python train.py --model="multi-label audio tagger" --dataset="babble in 24 made-up languages, each with its own sounds, syllables and stress or tones, from a formant synthesiser" --train_examples=39062 --gain_aug_db=6 --n_mels=64 --hop_length=160 --input="log_mel" --spec_augment=true --win_length=512 --arch="transformer" --norm="layernorm" --norm_position="pre" --hidden_act="squared_relu" --mlp_ratio=4 --head_dim=48 --fused_qkv=false --bias="qkv" --qk_norm=false --layer_scale_init=0.1 --parallel_block=true --inner_norm=false --drop_path=0.05 --subsampling=2 --layers=6 --width=192 --positions="learned" --pooling="mean" --num_labels=71 --init="torch_default" --residual_init="scaled_by_depth" --optimizer="normuon" --muon_scale="match_rms_adamw" --learning_rate=0.0015 --momentum=0.9 --nesterov=true --orthogonalizer="polar_express" --adamw_lr_other_params=0.0011 --max_grad_norm=3.0 --l1_shrink=0.003 --max_steps=11400 --batch_size=512 --epochs=149.4 --lr_schedule="cosine" --final_lr_fraction=0.01 --warmup_steps=570 --weight_decay=0.3 --adamw_weight_decay_other_params=0
Rows from block 2 of a small multi-label audio tagger, named by matrix and row number. Rows with one number belong to one neuron. Each number is 50 + 10 x the weight over its row's rms, rounded and kept within 0 to 99. All counts start at 0.
After each neuron's rows are labels from the 100 clips, of 14848, where the neuron reaches its highest value: "responds to" is what is common among them. Only what is clearly more common there than usual is listed. The data: babble in 24 made-up languages, each with its own sounds, syllables and stress or tones, from a formant synthesiser.
# fc1: MLP up (model.blocks.2.mlp.fc1.weight, 768x192), inputs 0-95
# fc2: MLP down (model.blocks.2.mlp.fc2.weight, 192x768, transposed), outputs 0-95

fc1.334:36 57 59 39 77 54 54 66 55 42 52 62 47 55 41 49 60 60 50 33 53 41 60 52 59 57 52 64 50 44 54 34 44 33 58 51 52 30 62 53 51 58 45 66 84 50 43 35 49 40 57 58 47 42 48 51 65 53 43 43 53 49 31 49 45 50 58 38 52 48 46 42 56 63 51 48 44 50 37 63 42 50 46 40 35 60 61 54 52 40 33 50 55 56 49 60
fc2.334:54 52 50 68 29 35 45 25 46 50 51 44 51 39 50 51 52 46 54 53 42 56 49 47 55 51 49 56 47 56 44 59 60 59 55 44 60 73 46 55 48 48 51 51 42 60 50 67 46 39 51 51 54 49 56 69 48 48 55 48 42 56 69 43 46 53 34 62 26 31 31 49 43 44 38 71 78 54 43 33 62 51 52 52 44 32 43 52 52 50 64 41 45 33 46 46
responds to: /p˭/; /ǃ/

fc1.559:46 55 46 35 55 49 48 52 50 38 48 63 44 43 36 42 52 50 42 46 29 83 39 43 57 50 45 61 60 42 58 54 52 55 51 41 52 41 41 55 49 53 59 64 60 41 58 49 48 63 38 31 39 39 53 65 54 50 46 55 68 52 36 42 23 52 48 51 52 51 45 45 42 66 45 50 47 58 30 44 61 55 35 71 66 38 43 45 61 50 61 49 48 33 64 49
fc2.559:52 50 64 49 54 40 49 53 56 50 35 46 54 62 36 56 32 47 52 54 48 24 61 64 51 61 76 35 40 47 43 55 50 51 55 61 48 56 50 54 39 47 54 44 49 71 46 55 52 46 55 67 57 55 69 44 45 48 43 44 55 54 49 74 83 44 54 42 50 50 50 51 56 49 59 49 61 42 63 66 36 47 68 42 42 56 57 42 50 27 46 50 48 49 54 50
responds to: voice: low voice; /e/; thin (high-pass)

fc1.166:30 55 53 54 35 48 36 64 51 54 41 52 79 37 67 43 56 68 46 50 56 42 42 41 74 43 49 63 55 34 51 51 66 44 51 40 47 55 44 42 69 53 50 61 55 51 47 49 44 54 45 53 37 51 42 55 75 35 49 49 30 85 44 70 50 58 56 47 58 75 67 38 34 52 66 44 56 41 39 41 47 53 40 46 69 62 58 57 60 45 34 45 49 47 38 49
fc2.166:47 28 37 54 62 71 51 46 39 38 47 51 22 47 60 45 53 49 50 48 45 53 55 55 37 51 70 44 53 45 49 38 46 58 52 61 50 53 52 59 11 56 55 19 37 67 58 60 63 48 67 59 53 56 51 51 38 46 51 52 52 48 60 54 44 45 51 47 53 47 46 62 55 51 34 45 41 30 50 59 35 48 69 48 38 37 48 45 36 54 69 54 47 64 56 44
responds to: muffled (low-pass); mains hum; /ʒ/; /ɲ/

fc1.374:40 56 35 47 51 51 54 50 66 51 52 59 46 52 65 46 57 64 82 46 48 57 48 51 35 48 28 50 57 49 47 58 58 56 63 56 46 58 38 49 26 25 45 53 55 56 47 51 48 37 58 35 47 54 42 44 65 47 52 29 71 66 27 49 59 58 50 44 32 51 63 49 35 34 52 42 62 62 52 46 42 81 49 59 52 50 58 58 29 47 50 50 58 49 44 56
fc2.374:68 50 64 58 52 61 56 49 49 43 48 40 37 50 42 60 55 64 31 28 53 55 40 62 61 33 61 47 51 61 59 43 58 49 50 54 59 53 65 40 59 49 55 41 30 50 56 39 56 64 53 66 47 46 54 64 42 55 61 52 33 39 82 61 44 48 53 53 51 49 57 55 64 66 59 45 28 49 27 63 63 39 51 38 49 52 31 51 47 49 50 31 59 52 63 37
responds to: muffled (low-pass)

fc1.400:54 52 39 58 71 52 48 63 48 49 50 70 52 17 58 65 65 41 38 43 43 60 43 46 67 59 49 37 37 59 63 34 70 49 54 53 53 47 49 41 53 49 47 49 61 48 46 65 47 48 49 56 52 53 29 57 70 50 46 51 30 58 63 66 55 49 45 43 53 52 58 47 44 49 48 59 45 68 51 54 54 52 40 48 45 48 42 51 69 50 59 43 33 50 43 61
fc2.400:51 48 59 53 34 46 36 49 56 51 31 47 50 68 53 40 53 39 56 56 52 54 46 47 44 31 56 46 75 63 31 50 52 56 53 68 48 53 46 54 52 64 53 40 44 52 50 48 50 50 52 27 31 23 69 50 54 49 69 49 82 55 52 47 48 66 56 54 48 46 53 52 47 61 51 34 54 42 48 39 40 61 64 33 52 49 54 65 26 43 47 42 49 46 58 42
responds to: /ɔ̃/; /r/

fc1.115:62 58 50 41 47 49 53 51 45 50 37 44 48 49 53 51 32 48 67 42 52 33 48 64 47 51 54 37 38 55 42 69 60 65 50 64 47 41 35 65 26 62 37 56 67 50 44 69 56 54 57 44 68 61 55 43 40 55 48 45 61 50 47 38 51 46 65 39 58 32 54 52 46 52 55 40 50 60 50 52 58 51 51 49 54 60 46 50 72 41 48 27 42 40 52 39
fc2.115:51 55 41 51 66 59 56 58 53 42 54 52 66 56 53 49 75 49 43 23 65 50 59 53 41 54 43 44 50 37 68 49 35 50 47 56 44 59 64 46 58 41 33 54 30 50 52 38 25 27 38 63 50 55 61 58 61 37 52 62 50 46 57 40 45 49 50 44 48 70 42 60 39 52 41 54 54 53 47 49 41 56 41 51 42 47 53 41 46 53 55 57 59 43 63 61
responds to: /w/; /o/

fc1.242:39 48 34 55 48 61 40 58 67 46 52 54 49 24 61 58 64 59 50 52 52 60 56 51 63 46 44 22 65 39 60 42 45 79 52 56 54 66 58 33 39 48 64 47 50 60 54 45 44 56 53 51 50 39 64 47 52 47 54 45 55 31 63 76 17 45 49 64 55 44 40 46 60 43 67 24 47 53 40 38 60 54 48 47 52 40 58 56 48 52 52 51 52 58 54 49
fc2.242:70 38 71 54 62 46 61 38 41 64 41 59 43 65 48 60 51 42 42 52 53 33 38 51 35 63 57 64 41 43 72 46 58 29 45 31 44 46 26 53 51 42 28 52 48 51 46 59 51 28 48 45 61 49 39 52 48 58 47 52 44 64 40 50 78 50 66 49 44 50 68 57 47 44 41 70 41 60 55 46 46 43 39 54 59 48 49 26 33 60 41 54 53 50 47 42
responds to: muffled (low-pass); white noise

fc1.52:47 35 50 30 51 52 55 50 42 66 50 50 37 52 63 49 49 53 47 57 54 27 52 80 64 54 49 30 44 50 45 40 50 55 30 63 54 61 58 52 51 68 49 45 54 59 45 48 59 47 48 37 64 61 47 43 57 55 64 38 65 47 45 45 61 57 47 46 50 16 52 55 37 46 50 62 49 55 49 50 44 45 49 60 52 50 45 53 29 53 53 52 50 59 52 44
fc2.52:63 52 27 59 45 62 44 54 65 40 52 58 50 49 51 49 37 54 61 35 48 65 50 33 38 35 47 47 46 62 49 70 32 51 47 48 55 38 37 51 45 33 64 49 31 52 51 37 49 60 58 69 44 50 45 52 58 51 50 59 41 57 41 60 40 51 53 45 47 70 60 42 65 60 64 29 48 52 61 40 53 52 63 49 44 46 73 45 62 55 29 50 26 44 50 50
responds to: voice: low voice; muffled (low-pass); rumble; clipping

fc1.146:53 46 46 32 66 46 41 52 40 49 35 76 46 48 32 53 63 61 76 35 56 47 47 38 66 30 59 46 50 34 42 48 48 58 55 33 55 35 51 39 48 57 57 68 37 41 40 71 53 61 50 51 54 33 34 52 34 51 49 70 40 43 71 46 50 39 49 56 49 36 55 52 61 50 49 60 51 35 48 44 48 56 44 71 52 44 41 63 59 52 47 50 58 46 48 52
fc2.146:43 66 51 44 32 68 59 54 59 60 71 46 46 48 69 33 50 44 42 66 49 51 48 56 37 52 37 43 47 44 64 37 51 44 42 61 58 57 47 55 45 36 46 50 57 58 50 44 35 41 50 55 40 67 62 38 49 57 71 54 57 38 27 45 60 42 51 58 54 69 42 55 45 63 45 53 59 54 42 52 65 51 49 49 40 54 53 32 39 49 49 52 49 44 61 49
responds to: voice: child-like voice; /ɔ̃/; /w/; thin (high-pass)

fc1.46:47 44 34 48 43 37 49 41 60 43 60 39 48 54 42 52 55 60 59 46 52 45 38 49 47 52 54 49 48 49 39 45 44 46 51 44 71 60 60 36 38 49 68 50 45 52 50 70 50 73 59 55 46 38 47 57 45 55 43 50 58 50 41 36 31 51 57 53 63 63 54 54 47 44 53 40 49 39 44 50 58 54 35 47 33 52 52 68 47 38 42 50 49 48 68 53
fc2.46:54 38 55 66 55 54 50 58 49 74 37 75 70 51 64 52 39 32 48 49 30 67 42 50 52 51 49 55 40 50 51 52 63 58 53 54 33 51 58 60 62 54 49 45 48 59 41 28 58 34 45 49 41 48 67 55 42 60 51 57 38 50 56 51 63 59 52 43 42 58 31 49 61 55 42 50 60 46 69 57 40 38 51 46 68 45 45 37 46 59 52 47 32 64 40 53
responds to: voice: low voice; /ŋ/; /g/

fc1.665:38 36 62 46 31 43 50 43 42 53 47 49 58 50 61 44 63 49 82 52 49 58 57 48 62 52 43 51 49 61 40 43 41 26 37 51 55 47 76 56 38 49 51 52 52 37 62 42 47 49 50 54 68 55 64 36 47 49 52 45 53 52 44 46 49 47 63 27 55 45 48 55 31 47 59 48 55 49 41 71 49 43 61 74 42 60 57 49 46 50 54 69 41 64 48 47
fc2.665:52 58 50 35 63 59 31 69 50 47 70 48 34 50 46 34 61 52 24 47 45 44 63 73 35 66 52 46 58 35 49 71 50 64 44 49 26 55 38 22 57 47 46 45 56 45 46 57 60 59 57 60 49 35 53 46 65 36 44 60 82 50 53 46 45 66 39 50 50 59 50 45 49 48 41 53 49 34 42 51 65 37 45 50 49 44 45 49 32 47 49 48 60 47 47 63
responds to: voice: child-like voice; prosody: no stress; /ɪ/; /e/

fc1.195:36 60 54 36 46 56 31 49 43 49 45 56 29 58 46 63 42 56 51 50 56 36 37 49 71 49 55 51 46 47 60 48 56 51 33 49 40 51 50 54 47 56 53 47 49 59 49 50 48 74 49 50 51 39 58 48 44 50 46 51 56 40 69 51 48 53 55 61 54 47 38 54 46 38 38 44 43 49 51 57 48 53 42 79 49 51 44 37 19 31 55 41 53 44 54 49
fc2.195:48 44 62 64 49 45 45 60 48 38 49 42 65 46 44 55 59 53 60 50 45 52 65 46 43 40 65 69 53 53 60 41 61 60 49 40 45 59 24 41 62 39 42 38 58 42 55 79 45 49 50 51 48 34 34 61 55 44 37 47 81 56 64 52 50 50 28 54 45 38 46 46 63 42 51 59 46 36 40 48 58 50 50 63 50 42 51 66 54 67 42 52 50 38 50 53
responds to: /y/; voice: child-like voice; prosody: tones; /ɔɪ/

fc1.260:43 43 58 66 49 57 47 47 53 36 59 46 45 63 36 39 63 56 32 50 54 36 50 58 38 52 52 64 41 44 46 49 65 45 59 49 44 66 53 60 67 49 50 62 69 48 56 44 45 52 69 41 53 34 43 34 59 60 44 44 53 57 54 47 52 40 64 62 62 47 69 39 36 39 46 52 53 57 40 31 24 41 30 49 47 25 33 52 55 42 43 44 53 44 52 65
fc2.260:30 66 70 36 46 54 47 50 50 49 41 45 47 51 78 63 50 49 57 63 57 33 50 37 37 48 46 60 41 50 49 35 41 51 36 52 46 49 51 49 28 34 44 45 54 60 50 58 59 52 52 62 51 61 61 65 56 37 66 57 45 38 64 51 49 58 39 40 42 51 32 53 45 59 42 51 61 49 50 59 63 59 30 50 47 64 65 40 42 50 62 40 38 50 71 64
responds to: reverberation

fc1.440:46 51 49 42 60 32 47 47 62 54 44 60 44 49 50 55 86 60 38 51 47 52 56 52 47 49 35 60 59 46 29 37 58 50 28 46 50 57 53 59 42 50 50 43 48 52 46 47 53 52 72 57 45 50 79 57 51 46 55 51 43 58 35 64 39 51 51 58 41 41 41 49 36 62 47 45 58 45 35 66 57 52 43 53 49 50 51 66 49 50 46 31 39 48 46 50
fc2.440:45 27 79 48 64 75 54 37 62 32 49 51 55 37 62 47 52 50 38 40 52 47 48 50 60 42 55 28 44 41 60 69 53 71 52 35 43 59 53 35 56 45 66 62 44 49 59 51 47 59 52 59 62 48 43 55 46 56 50 53 43 42 69 55 47 49 35 59 49 46 53 49 59 55 67 24 34 44 50 48 50 48 39 41 54 47 51 32 46 42 56 49 72 60 47 40
responds to: muffled (low-pass); voice: child-like voice; pink noise; rumble

fc1.149:56 48 49 41 35 54 50 59 45 49 54 45 50 81 41 38 61 50 49 34 50 50 37 57 42 55 50 42 55 69 51 38 56 67 49 54 61 45 57 29 36 31 42 28 38 53 54 47 36 60 27 55 54 49 60 50 57 41 63 59 39 62 54 61 43 57 40 44 45 54 52 55 31 55 52 45 64 66 55 61 66 55 50 47 33 99 62 57 50 44 46 53 39 40 37 31
fc2.149:40 47 62 51 42 46 43 54 50 50 45 49 60 49 41 42 44 54 41 55 34 39 53 50 59 66 41 48 43 39 51 50 44 49 52 67 38 35 47 51 33 51 61 50 57 68 37 68 55 44 60 47 48 65 53 58 44 56 51 39 52 40 45 46 59 63 49 59 51 31 34 35 63 58 49 73 56 39 53 61 57 47 49 50 42 45 56 55 48 55 69 57 63 42 50 49
responds to: reverberation; /q/

fc1.249:65 59 37 42 60 59 50 47 82 51 38 49 48 50 61 65 53 49 18 57 42 59 50 63 50 50 63 51 41 49 50 34 55 55 36 44 53 45 53 53 43 63 54 47 50 56 44 31 41 45 50 49 47 47 74 44 48 64 61 43 47 56 67 44 40 47 61 56 46 43 53 56 53 41 55 52 36 48 51 39 46 48 48 67 60 50 74 25 52 34 48 42 50 30 48 46
fc2.249:42 20 50 55 53 40 49 56 27 43 48 63 48 37 41 32 63 54 57 61 60 49 41 60 36 48 53 52 58 51 57 71 38 46 53 49 45 35 46 62 62 47 55 40 75 52 60 56 53 57 47 65 61 50 53 65 46 29 46 54 50 60 24 60 51 69 59 64 51 75 50 51 51 61 63 64 50 31 51 36 47 59 62 23 46 54 37 73 51 69 39 50 50 52 48 55
responds to: muffled (low-pass)

fc1.53:48 62 51 39 44 27 45 69 52 60 59 51 47 54 57 56 48 50 56 49 44 78 52 64 46 44 57 43 62 40 50 45 51 62 61 47 41 61 47 51 40 45 49 64 59 43 45 52 45 52 56 51 26 51 45 58 33 50 55 59 91 69 48 32 46 54 63 50 66 64 45 31 58 58 45 48 52 55 56 37 52 49 36 44 39 47 53 47 69 46 56 45 50 48 52 44
fc2.53:62 31 54 59 59 53 44 18 53 32 16 56 61 54 48 48 37 59 55 42 70 24 62 42 76 41 52 51 60 67 55 50 54 48 49 51 51 56 51 69 57 48 47 58 46 55 64 48 57 68 36 52 46 53 49 47 59 54 35 50 38 52 56 60 49 49 47 50 40 53 53 56 39 23 50 48 49 49 49 49 54 44 49 68 51 49 49 52 37 52 33 74 53 35 58 36
responds to: /y/; voice: deep voice; thin (high-pass); /k˭/

fc1.287:45 53 50 48 30 46 61 51 44 51 57 69 57 47 47 45 39 41 60 53 52 52 48 44 42 22 49 49 56 47 34 43 48 47 51 49 51 53 62 53 60 43 40 49 58 50 50 53 33 46 35 46 60 50 32 60 47 77 60 49 65 68 61 52 44 48 47 49 68 31 48 59 52 72 40 48 41 62 47 51 39 60 46 41 51 72 54 55 60 65 65 41 63 56 40 46
fc2.287:59 46 69 51 68 50 51 76 56 47 51 51 35 45 27 60 61 59 47 49 50 42 58 57 44 52 55 34 40 50 74 44 44 68 55 51 48 27 51 30 29 59 50 72 41 57 54 61 63 53 63 48 51 77 65 41 41 47 39 58 51 45 50 38 50 44 50 53 53 52 65 64 49 41 64 42 46 48 36 61 75 41 49 50 45 52 37 31 31 43 44 60 64 54 62 51
responds to: /w/

fc1.477:59 60 50 51 40 53 54 66 56 55 62 56 59 48 52 49 59 40 62 55 46 65 42 37 49 50 53 53 70 45 53 55 48 59 51 61 44 25 52 63 50 49 57 54 60 53 47 58 49 28 47 55 50 37 43 50 43 53 39 35 94 49 45 46 49 46 53 50 45 40 61 36 56 35 31 53 58 70 50 52 81 53 52 52 40 46 58 63 54 61 43 58 53 51 54 31
fc2.477:54 42 56 72 44 52 59 48 29 40 46 48 53 46 43 29 51 49 50 53 61 76 50 47 38 54 73 45 53 43 44 41 44 66 56 33 59 61 45 49 76 51 51 51 44 49 43 47 36 62 40 47 57 49 48 65 50 50 49 48 50 20 54 54 63 49 56 56 34 52 44 57 60 33 51 49 48 48 33 51 49 47 76 74 54 59 57 47 49 59 66 50 52 55 40 55
responds to: /y/; /ç/; prosody: tones; /ɔɪ/

fc1.39:52 51 36 29 44 50 43 56 45 62 59 68 46 48 47 55 48 40 49 58 50 51 52 38 53 62 67 49 56 39 57 56 46 45 44 41 54 48 39 53 39 49 51 46 50 51 38 78 38 48 47 32 48 74 39 53 48 45 56 65 47 55 55 35 41 43 60 56 47 54 53 48 44 77 44 41 50 49 42 55 55 47 51 38 50 48 48 61 69 44 64 37 50 51 60 57
fc2.39:46 66 56 67 41 56 62 69 64 45 41 44 49 52 43 63 64 49 36 42 47 36 51 57 45 38 17 39 30 49 41 47 62 66 65 51 24 44 51 52 58 45 35 48 56 65 58 61 55 50 53 73 59 39 63 52 58 61 39 64 49 38 33 41 52 59 61 41 61 54 34 53 62 48 41 58 54 39 38 56 50 34 46 53 27 50 46 46 47 49 48 53 50 41 44 62
responds to: /w/; voice: deep voice; /ɑ̃/; /h/

fc1.692:36 65 48 51 61 44 70 31 43 36 49 50 62 54 49 43 49 38 34 53 50 53 32 51 35 42 61 52 49 36 53 47 63 48 63 63 42 53 69 40 50 31 51 66 70 47 80 34 61 53 65 71 51 48 37 50 49 45 48 50 59 55 62 69 51 46 50 49 34 52 50 47 47 51 35 40 37 51 63 46 55 50 53 57 47 54 54 61 64 56 45 42 68 51 41 51
fc2.692:42 43 46 51 52 49 37 48 59 52 63 49 45 45 45 56 51 67 53 48 49 61 51 56 58 58 48 68 68 57 42 72 49 51 20 44 39 50 39 50 66 50 48 48 41 44 29 58 49 56 42 28 55 53 63 45 61 56 48 46 53 48 43 15 41 48 46 48 73 62 46 49 38 47 55 63 66 59 38 39 48 49 50 41 50 80 43 56 35 47 52 54 38 48 60 57
responds to: reverberation; /k/; /k˭/

fc1.727:52 52 56 38 35 51 63 47 48 54 39 60 52 44 68 49 43 52 37 52 48 50 64 49 46 51 31 52 35 23 53 42 53 64 40 45 51 53 46 44 19 54 52 38 46 53 56 38 48 44 49 63 54 37 59 48 40 52 63 58 50 49 54 43 59 48 52 38 51 47 34 49 52 58 50 58 44 42 47 71 56 42 45 65 48 58 61 37 34 55 66 54 63 48 49 47
fc2.727:67 71 44 58 53 59 45 53 77 49 53 50 35 54 50 53 39 44 55 58 54 55 57 63 54 51 50 22 54 42 48 50 57 58 49 45 50 46 56 60 54 46 35 50 56 63 61 73 54 63 45 39 42 53 58 65 55 64 49 48 52 45 40 29 59 54 40 51 40 48 40 66 77 43 50 53 33 55 51 43 35 56 51 45 37 44 50 46 53 45 46 50 64 38 59 61
responds to: /w/; prosody: tones; voice: child-like voice; /y/

fc1.518:46 56 41 51 51 61 55 52 68 48 36 42 47 44 34 66 58 71 44 54 57 55 52 56 68 47 62 54 53 52 50 51 44 60 74 50 45 53 51 46 53 69 49 62 54 45 40 44 53 50 64 50 62 39 50 70 50 50 44 43 46 50 69 74 49 42 39 58 40 52 41 53 59 37 59 52 49 73 46 47 38 64 39 37 51 41 58 56 42 40 45 53 28 39 61 49
fc2.518:53 42 50 45 53 37 72 57 43 66 38 66 61 49 43 42 38 60 40 49 46 59 60 49 45 56 40 42 54 57 65 50 48 33 54 48 41 49 33 60 40 51 60 28 44 65 69 39 45 40 54 55 40 50 51 52 46 54 77 38 23 63 64 52 49 43 57 43 51 42 51 44 55 35 51 54 44 47 39 52 50 49 46 62 50 61 37 51 42 49 41 76 82 54 37 59
responds to: muffled (low-pass); white noise

fc1.490:41 59 59 66 50 46 29 42 53 25 43 37 33 63 43 46 82 57 57 51 46 57 56 57 54 32 34 42 61 51 43 60 59 45 46 55 52 50 60 39 41 35 64 68 53 42 57 36 63 70 61 49 50 39 34 75 51 54 52 36 49 54 55 66 40 52 41 49 49 58 37 66 41 67 51 35 48 52 49 49 46 55 33 51 68 38 38 56 51 49 62 47 44 64 33 40
fc2.490:63 47 55 41 53 51 66 50 59 65 54 58 63 53 55 50 36 46 41 31 44 51 46 48 47 73 58 54 47 50 55 51 42 52 52 44 34 52 53 57 42 56 38 31 43 62 50 46 47 38 53 54 56 73 74 34 44 43 38 75 41 35 43 33 57 39 56 40 50 66 63 35 60 34 50 54 46 35 63 68 66 34 55 42 60 65 52 45 49 51 41 53 49 42 54 50
responds to: reverberation; voice: child-like voice

fc1.439:45 50 53 47 59 54 42 36 34 32 43 42 46 33 52 34 69 62 36 49 49 44 50 49 54 44 50 58 51 50 48 33 47 44 38 49 19 29 36 39 27 23 59 54 57 53 50 75 59 32 44 50 43 56 47 50 44 58 47 49 52 51 61 47 46 57 43 69 58 39 50 27 48 33 46 59 65 61 50 52 44 44 50 44 55 52 37 52 68 38 52 39 52 55 39 59
fc2.439:60 56 51 64 61 45 60 64 47 67 51 46 60 49 46 59 42 34 65 53 45 49 54 67 58 27 54 34 47 51 65 27 53 59 64 49 61 58 40 52 73 74 32 41 57 55 47 41 40 63 47 52 47 48 56 53 55 22 47 62 49 55 44 65 54 52 70 39 48 50 48 65 57 75 56 57 50 54 49 56 66 46 48 51 47 61 50 49 43 58 52 42 46 27 48 43
responds to: /ɔ̃/; /æ/; voice: high voice; /ə/

fc1.361:53 49 49 37 71 57 45 66 52 48 36 52 43 50 44 50 75 52 68 42 46 45 46 57 37 52 47 63 46 43 56 52 74 58 35 39 48 46 48 40 46 50 58 57 37 20 45 46 53 53 47 41 60 33 50 55 55 49 41 70 47 50 42 46 59 44 39 53 49 53 59 49 72 43 48 40 43 51 38 49 42 43 44 67 38 60 39 36 46 65 60 73 51 61 48 75
fc2.361:44 39 47 42 52 55 39 49 60 42 49 61 43 49 58 49 48 40 70 52 85 57 60 59 64 43 58 69 36 33 51 56 53 62 48 48 55 56 53 54 42 51 48 32 51 51 43 51 53 57 53 32 45 42 46 48 51 50 67 41 43 54 48 38 55 47 35 44 36 62 51 47 42 50 58 38 50 50 83 55 50 45 48 50 45 51 50 59 59 60 51 42 44 42 49 32
responds to: voice: child-like voice

fc1.129:50 62 41 58 48 73 57 66 50 48 47 60 50 52 52 67 58 55 49 39 73 52 49 53 51 60 57 39 49 57 39 39 42 55 61 48 37 47 49 44 58 50 49 66 49 48 48 44 46 46 46 46 62 58 51 41 49 44 42 75 48 52 39 63 41 49 35 44 57 51 06 54 51 53 50 54 37 36 49 25 51 47 40 45 50 46 57 29 55 39 57 56 32 69 42 66
fc2.129:35 30 51 49 39 47 34 78 29 37 48 21 49 41 33 44 69 65 54 61 59 49 43 55 34 39 51 59 43 52 65 46 44 57 33 49 53 51 66 61 50 46 50 58 61 46 52 51 41 62 41 56 62 44 46 44 57 45 67 48 55 47 55 77 50 38 63 65 64 44 54 64 63 42 52 43 41 55 74 42 38 45 51 44 54 53 75 51 48 51 65 43 59 53 49 55
responds to: muffled (low-pass); /ts/

fc1.360:52 38 69 41 57 62 61 57 52 64 49 37 52 43 40 72 50 57 47 54 37 39 55 42 62 62 65 53 71 39 56 46 40 42 32 79 47 42 48 48 74 41 60 51 54 52 44 37 50 43 49 46 54 28 50 72 45 51 21 60 55 52 50 70 50 61 40 52 38 49 44 48 46 51 57 51 61 45 42 40 61 55 43 49 54 70 43 49 32 72 52 42 50 50 50 54
fc2.360:50 33 55 56 44 33 44 47 41 43 65 55 45 51 49 54 54 43 49 50 60 58 50 52 32 44 50 49 18 50 41 49 51 53 51 27 56 58 57 58 49 49 50 43 37 49 61 64 46 61 60 46 54 61 50 28 56 59 66 32 41 59 53 46 58 47 70 55 70 43 64 46 58 57 50 50 43 53 27 57 38 51 64 58 56 45 69 52 50 35 34 58 57 52 56 37
responds to: prosody: stress on last syllables; /k/; /k˭/; /ǃ/

fc1.202:49 66 46 54 48 61 54 47 49 49 41 56 44 35 39 53 54 52 50 52 51 45 63 49 48 68 50 63 36 40 53 35 53 50 48 46 51 36 56 40 57 26 53 58 47 66 47 56 49 40 46 51 47 61 54 29 52 47 48 58 38 53 55 50 36 52 55 32 50 62 38 64 76 52 40 44 48 45 62 60 57 42 60 44 50 54 48 41 40 62 39 57 06 66 50 46
fc2.202:44 35 52 48 39 45 53 57 49 43 50 53 44 69 45 57 49 54 57 38 50 39 45 52 58 39 46 43 68 46 34 60 49 55 76 65 43 53 44 63 43 54 44 32 67 36 49 59 47 66 68 57 51 42 49 72 61 41 49 47 51 52 52 63 76 39 61 52 46 43 46 38 48 49 49 53 52 50 41 36 63 48 23 64 49 48 52 51 50 42 46 51 74 46 52 56
responds to: /p˭/; muffled (low-pass)

fc1.535:54 49 32 46 39 52 48 39 29 38 69 50 46 55 30 41 49 52 58 61 63 51 66 44 49 48 53 46 66 52 61 47 39 52 45 50 67 50 40 52 54 50 51 53 70 45 35 67 47 70 38 35 35 43 55 59 38 63 66 49 24 50 51 60 50 53 49 61 49 56 40 48 53 50 45 50 62 77 53 41 42 50 50 50 54 45 56 30 58 46 46 53 40 52 60 51
fc2.535:42 83 63 65 62 34 46 69 42 64 44 30 47 50 49 51 75 43 36 39 40 62 58 48 67 51 54 47 40 49 45 47 33 53 49 49 34 47 55 43 42 48 42 64 37 47 51 33 57 55 61 55 44 51 32 53 70 50 47 52 54 65 36 42 50 53 67 49 53 49 42 17 41 60 49 43 56 29 46 54 53 57 59 34 44 45 58 69 49 50 49 50 51 29 36 60
responds to: voice: low voice; /ʎ/

fc1.530:54 41 49 39 37 55 58 30 47 45 56 56 34 56 37 75 47 73 57 36 42 52 39 71 59 52 51 58 46 44 36 65 51 48 49 59 48 42 57 53 49 42 34 70 58 45 45 53 56 57 64 50 53 68 48 80 44 49 43 65 50 47 41 68 47 50 38 49 43 45 65 35 47 48 61 59 41 55 55 50 43 54 62 60 57 43 57 34 26 49 43 39 28 58 63 41
fc2.530:44 60 44 45 52 37 49 55 41 46 45 62 46 51 57 47 49 60 20 55 56 58 42 37 49 53 47 34 49 49 48 71 51 54 57 62 56 68 41 44 50 52 57 47 24 61 39 40 69 62 43 37 50 47 57 40 51 50 52 41 55 46 83 58 47 50 51 69 43 73 55 54 52 51 36 46 40 60 33 61 52 57 50 36 49 55 29 48 58 54 50 60 61 54 51 57
responds to: /ɔ̃/; /k/; voice: child-like voice; /ɛ/